config.yaml
arch: "pvt"
model: "self-supervised image encoder"
dataset: "drawn small creatures on textured ground"
train_examples: 101725
image_size: 32
crop_scale_min: 0.2
horizontal_flip: true
translate: 0.12
color_jitter: 0.6
method: "simclr"
norm: "layernorm"
norm_position: "pre"
activation: "gelu"
mlp_ratio: 6
head_dim: 64
fused_qkv: false
qk_norm: false
parallel_block: false
inner_norm: false
kv_group_size: 2
patch_size: [2, 2]
depths: [2, 5, 2]
widths: [64, 128, 256]
projector_hidden: 1024
projector_out: 256
projector_hidden_layers: 1
temperature: 0.2
init: "torch_default"
residual_init: "none"
optimizer: "soap"
beta2: 0.999
lr: 0.0033
beta1: 0.95
shampoo_beta: 0.95
eps: 1e-08
precondition_frequency: 25
max_precond_dim: 1536
one_sided: false
adamw_lr_other_params: 0.002
steps: 7100
batch_size: 512
epochs: 35.7
lr_schedule: "cosine"
final_lr_fraction: 0
warmup_steps: 350
weight_decay: 0.1
adamw_weight_decay_other_params: 0.05
Rows from block 3 of a small self-supervised image encoder, named by matrix and row number. Rows with one number belong to one neuron. Each number is 500 + 40 x the weight over its row's rms, rounded and kept within 0 to 999. All counts start at 0. Numbers have three digits each.
After each neuron's rows are labels from the 100 images, of 14848, where the neuron reaches its highest value: "lies over" is the class under the peak. Only what is clearly more common there than usual is listed. The data: drawn small creatures on textured ground.
# fc1: MLP up (model.blocks.3.mlp.fc1.weight, 768x128), inputs 0-127
# fc2: MLP down (model.blocks.3.mlp.fc2.weight, 128x768, transposed), outputs 0-127

fc1.532:462528528464456502489443515406401528495519459506468461543493558580530477455521581469530519495502471439486492462501506587396534443486473494503534462516546487486510455493514472563459520461528473510487482518537517470529548481503530462521511442507495496509540524412471507476556498529566429490451466462446516526516559483509457497438513477499475521510466521497479535464465382368534527471473
fc2.532:581457488528516491483518444515486452488545496446548532488521499486506532545437484564475471472464499484551488461528528482539509483511473434482525513472485549526487513458483602512507498514498539521576456457515521480444468523467460548416477539513528515562421466540553495516473440498414543458526447453603480490541427495489582513505437459602524445520534526502505546515586506492496454442480
lies over: body

fc1.145:502520454494483487455497510507510535504565490530430496537511536532424519524523507510510648421458517455505550494582434525500527490577468478504441507539499509504481533482520487509521471433480427486487454560516515409483507516500539476536497451511442478481493501561524467485622534515540494539535561514516448524502509498462573536524563565498468575480499507493477473461426548441504529458554
fc2.145:473502460527535521489466505484517539477499491479524484577503479505476504444526528525502594552489469460500517536470515498471547498433536541443557539477528454487501492469585502523523482528484494591541499509508488495563514517411454508454475416497479490564505454553516495460520500546486510490454474447557558404549513488455476473426508479525518504532424516575383587432559451501447518529530
lies over: body

fc1.388:478468549464533441538528427541480498445466561486551456466449501461526478484500507507497544545503542515492555465466537470536386574494564499489454509478481578476440439529522451531556451547523522521470515426511461549546481509441527492494586439503531468533564445515453482424489473597445574492551470480516438558527499511483477496487509507449471493513492495499554433479539545463494468479493
fc2.388:528472452537500460489496541492452522512483479533444473526422464486498549484433508507516444447534522565561461505501426488477525475521553477514524511517569469505449573455514530512512475551506463461551427446536453487526492539487471498481585504580446453547565513514480540506563430536472485529483524539464499514564506543483416509486504525439559525466448553528456528573537491510413600479485
lies over: body

fc1.209:523514487480492529542480522497480480499535427519493568536449540500465430491533587485511476523522412520473442562504515435500472559543532543490564483531517430462491484495519507493490504528484508452549487450623518475501497530523553495510538522550554538527477550413492506457421408508547530452495407472511499476464492525496464447524580526443490550506525492440497519447556549554449446483509
fc2.209:538477517441517611476513464552511476497486562534487492475526474472507518567529499520518480527509516595505500507454576486500498501450592499497534458516534460442546496533442501482443499460483550422575466463462494501453478486435573551509519494522566511453447499436522594496455486567509523455505452468517475494430447525425487508496476511517511527471505472542456497436532550575527508489405
lies over: limb or head

fc1.634:393486467447464503550490536495538449430563551509545497504589483521450460519469441574533454495441427569452534508526401476494436478496473559451458508468538475454522459548491501440505522471558557455530537457462508486453472475516437498476476523473525453474525551445519481554486450483487507494522525485541510545559474492508529564490516507495484477466481582547477527553561491553440525542480
fc2.634:458534539446435469478455589481523522422568459449549505492518451539485459546529564483505425506528410447527489504508496525491514568572458535536481564456472490468498491468540503444538493499490558479543543486570542403491479537490431506489505558498547514480421446498526403483444513465463500469452488506483545497512487467505502476489557457496599533520523543506447538503537463533478458525492
lies over: limb or head; body

fc1.45:541502453476536514538488433503439515480530520512501582489457539474527521472479502466495556449548525429538466561509485421498477494439467578515483544501481537551539518452484478541536542482482462579489563494516384628520539488555460514501522470458480489480528467521520503461532469460526432464514465555494460559455437560538433460556468497498550542531521490489477551481530437510526494458453
fc2.45:573589511533509497487485511556479493510503530451463494513565510460468496448530539521480551511493458446525501476466439463460546444427480541494489494532507452527502475431475498471426476452503398578446514507525510512526542529518424528469508508540456480464541495480496465441455550541546453507436494583559474541502581545509485463507499510492572513547574569540509534559452445444491456451472
lies over: limb or head

fc1.65:485464484495498463455448409477514492503449453494496445554506514492493556503478496561485481439456457504497551543503500497483399497535553461517486523524518524461489544519497534470457504471459488522562485463441457446540474444431486517526470518471530479415531489479500522486540556460498511504513519513630520538552479591495510599547558556517581468524435460577519458514515462490488561432472
fc2.65:482488562537440506466493476519570452536517413491429488537540557501506479533502529526483508520498456555489515488452524493468466491532524446472598462495458497416466519491454507492486451475457619479504477416457475536546528499477468535584484510592477480494476484496477549504469555551468458487436489482556509490488522524537554559549514543502613488518548490576406490505502475464495535499479
lies over: body

fc1.69:517470541498414556517482510517472490543457543504507519490554394553472545453536496544452546508514557477469502489497504509472441497449464533512513504479458562514515532534413466468539422465575449493497526548520519576591479508468521471436540484548534521524396453516512469480541508494510455437534519480507535501503510466510433501592571507511550529567495474531475525553477514491457479466403
fc2.69:462470469537517503532454496490513543477498507491491487422550439517540495557484513499508533502505534576498488509484533537461501534534535547518530445509494538440430509474460428484481516439562551398518499483424500478580455452485525516499509505504495522458533527486434511478493503525479492526482545438523558527413540580445503548541569510489557577587456473508463451406524456522485497429429
lies over: limb or head

fc1.551:472515462502505425439493544467457575519448481598487433532517533571533516440557586537457561521570572558436446486484499482485436494509455459601506520501512517470424461503529528520470502459489479486488531493578520520536549463478431461512424527523440564521538497463496441539551463450475490492506476500480514434538554527494501498490452532498524496452529493507490509442553497551522526488544
fc2.551:552536535533420525468482389489499534522489395498464497460554493487518497516498512483496586573484461482525504472446420519481447583564438411561499495440525499501482538480526446528497466525515492572477502519485539476417471474553420531517474581534490582569521462486503499525508494521486518507549497464578512515517539464490533537515479479458469518524534491495538473457535416471491508447480
lies over: limb or head

fc1.360:606442461490526501547514451486513502488504551485592440534511579524556489534494539450508466488466537529497485500439534504558561532546376498485502504470518460464495457578431549542511510466541534446470466547465446478497465528469570460509494504503524549548529452438466571415572536478496563475522450460540493521502538462500469515510472523544495529569471535521471442471526526497475478501458
fc2.360:521480478494460506552498464530506556526441530531493499496428394462547517542465538567483540474573525525524509468477512497407447516473497531503480542500498493490466445440596448498501510531430471520517528505464593497505507458554496549541574499478495522462519505509500441591449517442524487493479509541543495558455438572535495503568489523459562438521462574489495510498587477449535476446500
lies over: body

fc1.146:517489548519540533495444461481427561510509491528507568566519510529526490486470499493503498536470539406529491527437513475507481485482490465527553495494505519602474556598506399481506416518488482495562490506541504511451533540523546435560456525469483491547534504479484449443501526478456394565527514492544502435486521522473444581417504495453476520538507527482538548516416527450519504503564
fc2.146:470541574479450459486479523429436536481526512504449505573489483499585514522441450463509502459564507435449450532477486537530468480449495459512519518452532488622471498549492532457443436565492523479523480543493477484521466480502453534520542508501443494496451543536462482440476425444530443555458499513491466434454485525560476500425481548474500463482449489485497486492421611451478487493515
lies over: body

fc1.328:560461471534495522455560509539502476493497490535464469515468559527515549525486527502509470463496469431520442526489477523534473529534463479483520567544476517524432478437496487463497556430515498463409533528530479456496611460491508491506446502498516525512528416534509481511523537392491571427457534482552422458452524432409504571528559448554490552474507578474515548508498553504524510462482
fc2.328:521527469562443492557575501497437527495468526503537538546491571533463534496449453472542527483495442428461498528505552529530492547517570407451529560578456479498434439461525469516545583491516528463444501479551475456441559474504501508556490497546523519519490443450478500579516444460479589459475501482533462451415475484455512593488551449483456481503452516494523531509499523505511479493504
lies over: limb or head

fc1.223:537556492570582519472528484461381404479557397532470520465494465576532546557562479501521474476577550515517515462546470504517533437509560508483520495537516495479526526480462495531489519491563488502540483562541547469470613450508520455475503567544492504450456479488491528518455556510519508500562446472508571558436483501529465481583516471501521504508505557525488471506476454472467486516506
fc2.223:549537517498478505534546466503519476493490542492529560521531499454488502434438497547499518484485556523435536494504501400541507532605479515539512434438458455497495501442487506482525459470526446494519479475464552551439482509436534493510520525521589488490432474485520522496472528503493449502591455489475520544494522447442441499483514518477407527396553493564523515584447466500467561580551
lies over: limb or head

fc1.273:548452497501510570472503468523512446549526473505501542540402461423511558577479491560474518475514489515560487527469511542485606431489435506449448523486516504470497507463513552550509447523547461531512520506547469509451497456450473464463529523573539482472518527575509431527491439469509506484525495452570488491464499398552464487583507507490530543443524473514489521536495537459552432450575
fc2.273:554494532494446546501509478536561411521468411500442563502435490493452494557516480536459535466532458524573478544499496508525621481497457542433457505499463489447506489506527423513528443520582475499493512487504485496478494514502479430446535494489491485466471511535530481507497489524463506494570540559517520448400573545576563476543475448527498550468514475606476546470485535511507534522551
lies over: limb or head

fc1.149:551426493517495542502529410447502537522501485487525510513569479507506634529473485515502455494516482541522441531527497479482469529491509516500554551488580515469541480470450492487493517494531448430542538491450532544534559455507489476559479485484535489565501463552516561457448436505586484506527504466460553569465455534542559609475525474457385476477479497552545495495527442534465496474491
fc2.149:477518521483456413562464473543484526485500557515540503436511460508465491496459527473472554493514552487491508492413515454555503555472471509476455505537478512518474511475515429545525539515464575447435556507532516486511428616508499573526533485544458520521505509385527490541474509482548467527499436482498554477475575508523505425559500573472524518527504526454405504488485429507424521518446
lies over: limb or head